A small image classifier, trained from scratch.
Model: 5.98M parameters, 64-pixel images, arch vit, norm layernorm, activation gelu_tanh, moe expert_choice, num experts 32, patch size [4, 4], layers 8, width 192.
Training: muon at rate 0.011, batches of 256.
Data: trained on rendered dice on a table, 145000 training examples, 18.0 epochs.
Rows from block 2 of a small image classifier, named by matrix and row number. Rows with one number within an expert belong to one neuron, the router's apart. Each number is 128 + 24 x the weight over its row's rms, rounded and kept within 0 to 255. All counts start at 0.
Before each expert's rows are labels from the 100 images, of 14848, where the router gives the expert most weight on average: "peak on" is the class under the peak; "strongest on" is what is common among them. Only what is clearly more common there than usual is listed. The data: rendered dice on a table.
# router: router (model.blocks.2.mlp.router.weight, 32x192, trained with AdamW), inputs 96-191
# up: expert up (model.blocks.2.mlp.up, 32x48x192), inputs 96-191
# down: expert down (model.blocks.2.mlp.down, 32x192x48, transposed), outputs 96-191

# expert 18
peak on: die with two on top; die with four on top
strongest on: dice: three; two on top; brown die; black die
router.18 [165 135 110 121  98 107  86 114 149 101 125 146  90 113 173  99 159 103 168 137 160 103 132 105 100 164 109 126 151 130 107 142 121 120 159 106 146 141 122  89 141 134 134 134 121 131 154 158 152 113 121 122 162  80 118  93 113 143 101 164 135 149 114  90 134 150 145 107 138 150 142 108  81 159 141 149 122 119 166 148 180 160 154 106 127  93 135 155 117 167 159 149 130 154 111 108]
up.0 [120  82 112 125 150 144  83  45 143 124 162 130 142 112 100 138 118 131 153 161 145 119 163  82 114 108 157 124 137 106  87 121 107 107 109 110 160 143 141 103  90 113 116 136  87 141 143 121 135 144 132 124 107 116 162 156 153 145 156  57 124 118  85 168 111 152 114 121  90 131 125 130 139 167  81 141 134 148 107 102 101 131 151 136  97 122 122 134 159  83 124 115 148 126 128 159]
down.0 [122 112 159 119 148 113 146 140 133 117 188 117 124 117 134 102  96 162 156 130 125 127 134 117 155 142 124 162 101 137 122 120 153 158 141  77 124 163 108 115 106 116 109 103 128  98 157 130 119  90 124 169 106 111 112 126 100 110 107 131 158  93  98 101  81 149 112 134 115 155 122 143 130 140 122 147 139 141 139 118  99 108 110 107 104 156 106 151 148 150 103 128 104 142  85 144]
up.1 [122 142 153  96 132  89 156 122 100  74 136 156 141  95  98 121 141 138 134  70 147 133 145 123 154 144 122  76 109 125 128 149 102  93 117 143 123 144 137 120 124  98 108 168 134 157 123 167 158 140 108 123 107 133 120 122 102 143 128 152 143 169 124 138 125 142 107 122 119 152 178 122 133 163 141 118 137 145 154 113 142 110 123 100 111 124 142 134 112 102 158  99 148 144 171 117]
down.1 [109 111  95 124 137 105 162 118 126 127 152  98  91 108 176 139 116 139 119 126 141 102 129 156  67 144 110 189  99 118 131 147 139 121 141  99 154 120 124 151 118 140 216 113 139 122  91 152 153 127 115 119 122 134 102 131 106 126 106 127  99 100 164 114 100 135 144  78 153 126 112 123 118 133 154 115 112 122 134 145 167 118 151 127 136 114 110 153 124 129 147  92 148 134  98 136]
up.2 [112 103 115 123 147 135  85  93 120 143  99 149 128  89 148  87 139 196 113 134 156 130 167  99 136 106 179 126 132  89 100 144  75  98  93 142 105 119 138 139 124 115 123 120  98 110 153 111 109 158 166 163 141 126 129  92 126 148 150 122  81 140 127 141  74 147 150 129 158 166  97 134 122 139 123 130  96 130 164 131 113 115 132 139 170 129 125 151 126 155 133  84 114 101  92 141]
down.2 [ 56 152 125 180  93 120 139 133 118  99 168 143 115 132 111 110 123  65 118 115 142 112 123  93 131 166 120 121 126 163 126 122 156 127 139 164 134 153 116 104 171 139 137  86 141 135 128 129 153 127 129 133 117  99  71 162 124 131 128 104 120 160 113 132 150 164 117 117 178 123 164 140 120  92 156 122 112 126 156 113 112 142 112  78 111  94 137 115 118 151 130 172 128 168 122 168]

# expert 3
peak on: die with four on top
strongest on: four on top; black die; dice: three
router.3 [116 133 118 129 108 145 115 142 137 120 164 110 156 156 147 139  97 102 143 116  95 148 106 145 148 138  73 166 140 120 154 132 107 132 147 122  60 166 145  89 157 168 126 118 173 101 132 136 179 128 123  96 148 163  97  84  98 109 122 136 106 132 122  82 142 130 109  96 161 128 130 112 161 126 113  99 149 126  93  77 133 108 124 144  94 165 118 168 112 140 141 142 177 117 123  96]
up.0 [ 82 143 109 110 148 125 118 101  92 154 127 114 155 200 109 148 165 153  74  77 124 142 116 138  76 112 108 114  89 105 136 124 130 175 151 148 123 160 153 170 117 108 145 186 149 102 116 127 120 139 153 145 134 146  79 173 121 110 103 120 118 144 137 139  86 176 111 143 178 123 144 107 122 124 105 113 150 140 107 157 170 119 105 115 151 126 131 134  95 110 110 129 100 145 152 146]
down.0 [108 118  94 145 124 134 148 116 137 130 131 151 115 119 110 170 119  90 127 105 174 125 114 115 109 124 117 129 120 109  79 163  90  95 166 132 127 126 105 111 144  75 134  83 145  84 157 110  88 175  98 133 111 149 141 120 130  86 134 116 109 140 122  99 124 108 115 143 134 117 172 146 167 135 138 122 127 115 133 120 135  95 111 118 182 109 161 127 118 175 160 142 122  98 125 121]
up.1 [154 117  94 142 130  80 108 100 125 130 149 133 128 119 120 134 108 108 128 155 137  98 135 104 147 119 128  99 136 124 116 167 109 117 162 144 125 165 198  96  98 128 144 112 130 123 113 140 115 132 115 145  99 140 154 125 128 111 111 133 120 110 140 134 144 111  76 130 103 116  87 118 103 121 112 154 199  94 136 122 140 167 111 167  96 129 148 141 115 131 131 146 173 131 153  99]
down.1 [150 132 151 125 104 139 110 115 160 123 133 148 115 112  85 107 130  99 152 121 123 131 107 131 104 139 170 132 132 119 129 128 151 173 152 106  99 132  90 144 132 151 119 154 151 135 187 140 177 118 146 115 131 101  64 141  90 128 136 122 142 127 130 156 122  85 151 109 117 134 147 142 102 150 162 164 143 153  72 130 123 160 119  83 151 149 122 128 140 100 125  97 120 177 122 157]
up.2 [ 58 124 122 129 138 124 135 180  96 151 152 125 112 113 161 142 109 137 129 118 100 138 146 116 178 131 199 114 127 130 141 150 116 130 140 134 106 127 116 127 144  72 151 148  95 172 113 125 110 126 117 114 119 122 127 149  85 112 136 113 156 109 141 152 112 133 144 109 128 166 148  97 106  89 103 159  86  75  79 149 139 155 146 118 114  99 162 135 118 106 117 155 137 120 120 110]
down.2 [130 124 157  96  72 158  95 145 134 134  99 167 142 111 164 111 175 148 145 144  46 117 153 128  96  71 130 151 147 155 133 114 184 136 114 114 121 104 132 112  87 133 130 126 131 147 166 156 104  77 123 118 138 104 131 147  92 135 136 127 143 126 141 152  92 140 128  91 118 122 105 144 133 136 171 144 176 115 153 114 108 131 132 137 119 141 133 133 123 140 139  90 114 135 113 101]

# expert 13
peak on: die with four on top
strongest on: dice: three; four on top; pink die; white die
router.13 [134 142 116 168 117 140  76 153 183 117 135 151 104 129 120 139 113 133 147 117 124 174 111 163 149 148 114 102 143 145 112  99 104 143 162  83 139  69 120  86 123 144 135 131  85 131 136 165 132 145 100 122 116  96 152 149  85 136 103 155 126 145  85 112 101  93 115 130 126 129 150  61 119 116 162 131 114 153 136  79 117 154 129 140 173 123 157  86 171 107 109  97 117 107 149 146]
up.0 [100 139 128  91  97  98 107 106 149 117 140 108 120  96 110 134 142 146 110 152 133 113 129  96 119 127 148 120 147 152  80 117 115 106 105 108 144 116 125  88 132 130 114 145 144 142 124 140  78  92 137 128 122 162 124 137 140  84 112  66 134 130 109 121 138 105 168 131 157 130  89 135 161 177 145 199 114  67 195 144 125 113 108 107 135 123 162 133 179 121 149 121 105 146 117 149]
down.0 [111 117 134 134 112 156 159 127 154 183  84  94 138  93 123  97 116 131 121 132 133 131 105 129 141 119 137 104 122 139 104 109 136 147 135  81 102 135 127 115  85 116 139 110 158 123 104  97 150 121 168 147 112 120 129 131 163 124 115  97 163 146 101 187 115  83 166 156 130 119 116 121 110 128 136 152 115 131 156 133  86 132 159 154 134 102 159 141 152 151  80 126 125 134  87 141]
up.1 [140 153  93 148 104 174 127 123 139 146 163 121 161 141 157 132 110 148 143 125 121 135 125 101 110  79  90 108 101 145 120 148 175 172 147 198 112 132 125 129 102 163  94 129 113  95 156 106 126 136 142 134 122 116 129 134 115 161  89 164 159 115 146  74  92 122 111 135  95 140 124 111 170 128 152 142 132 150 128 105 130  89 103 151 148 128 111 149 152 102 124 136 155 116 134 105]
down.1 [118 111 118 141 141 154 103 130 111 122 109 130 136 144 184 114 117 100 138 132 163 139 125  82 104 116 107 166 130 115 114  90 138 130 140 118 146 114 152 163 129  93 113 150 104 145  97 124 116 129 155 134 172  95 134 117 133 122 182 171 132 105 152 115 147 139 130 130 143 141 159 143 105 151 121 115 143 101 130 120 183 154 133 153 131 128 103 158 141 100 133 132 156 109 152 154]
up.2 [120 171  99 118 155 117 111 125 117 103 112 161 158 144 129 137 115  89 163 121 145 120 113 167 196 132  89  96 139 115 136 127 147  92 140 128 170 135 150  98 157 118 151 173  97 127 118 109 182 122 116 132 169 122 115 138 125 116 145 151 138 127 117 109 121 117 121  98 135 133 172  95 114  86 145 124 158 141  95  79 149 145 122 123 150 175 123 137 137 159 146 146 113  94 136 116]
down.2 [122 128 117 166 107 118  62 176 147  71 127 119 134 138 115 101 109 130  93 121 135 112 134  88 131 129  91 134 140 133 130 129  90 115 131 167 143 133 132 124 135 132  93 134 121 110 167 138 159 155 142 136 172 105 166 113 128 145 183 155 133 101 144 103 142 183 132 124 141 135 102  94 131 128  80 144 104 116 136  97 111 121 140 118 161 150 125 107 112 127 158 133 173  78 165 134]

# expert 16
peak on: die with one on top
strongest on: one on top; dice: three; purple die; total: 2
router.16 [134 127 142 109  99 129 157 137 140  85 134 163  91 132 129  84 130 139 101 158 180 143 165 145 150 136 132  83 143  84  98 112  99 123 150 110 112 159  79 139 133  96 124 176 150 100 118 118 156 105 124 156 169 115  94 105  92 156 136 132 113 150 111  84 127 135 170 106 138 130 133 141  97 154 171 158 128 171 126 125 136 144 132 141 163 145 149 102  97 171 136 115  87 141 105 123]
up.0 [144 101 129 109 175 156 120 116 103 146 133 179 136 120 153 118 119 120 110 153 150 113 187 144 103 128 138  99 107 103 100 151 105 141 118 117 104 130 100 123 124 157 111 131 143 125 115 111 112 110 124 157 113 106  48  87 107 150 151 120 141 152  97 108 107 122 135 117 154 130 134 117 111 167 191 149  93 127 150 148 156 100 118 155 135 154 133 124 123 148 159 120  96 104  95  96]
down.0 [ 94 173 133 128 137 104 117 121 166 137  91 141 158 117 117 107 178 105 142 109 131 149 128 168 110 176 165 160 122 169 161 142 138 142 119 146 108 159 113  94 131 141 119 146 127 111 135  91 160 153 154 103 148 131  73 133  76 130 104 110 169 175 113 130 127  90 120 116 153  74 181 119 125 134 104 139 119 162  88 146 113 129  96 104 132 130 140 123 125 142 120 133 108 133 100 151]
up.1 [118 125 115 131 135 144 141 158 148 124  81 139  94 118 106 128 149 126 153 138 138 159 111 144 151 131 110 101 118 149 126 127 120 161 144  88 111 148 129 110 112 141 126 145 124 151 120 139 129 153 114 121 175 161 114 143 163 181 109 141 136 126 125 128 161 131 130 118 115 117 120 161 141 131 151 143 164  70 154 131 158 112 101 119 131 134 106  99 184 128 122 110 111 124 160 112]
down.1 [103 131 157 117  89 135 133 123 141 151 159  94 152 125 150 148 101 188 157 187 116 141  88  97 165 154  99 125 104  95  77 148 133  99 182 157 119 153  97 131  95  89 128 149 125  91 108 152 133  85 124 132 121 139 114 109 131 151 110 136 140 150 160 134 104 129 119  79 129 150 133 154 139 134 107 107 122 145 108 155 129 148 118 108 136 148 138 103 109 131 120 118 135 143 131 101]
up.2 [118 191 155 105 135 114 142 182  98 135 130 117 100 123 109 148 122 170 106  96 109 124 149 170 172 116 135  95 103 125 133 147 165 128 157 149 159 120 107 173 148  82 110 153 127 122 112  80 126 130 127 116 127  99 123 114 106 134 147 132 131 171 113 116 166 135 124 159 163 157 180 122 163 111 155 128 133 167 129 138 120  79  92  86 115 156 154 120 109  89 156 152 152 139  87 118]
down.2 [ 95 139 164  82 101 109 154 124 150 133 132 100 130 127 107 156 156 169 107 119 107 107 116 120  93 157 126 134 113 147 111 146 155 118 112 112 125 157  96 161 149 148 117 125  88 146  69 120 154 119 163 117 130 136 136 130  74 141 130  87 166 117 151 168 141 115 132 117  87 151  93  99  92 125 144  96 130 145 132 165 104 118 104 174 123 130 111 135 187 140 139 154 111 149 116 121]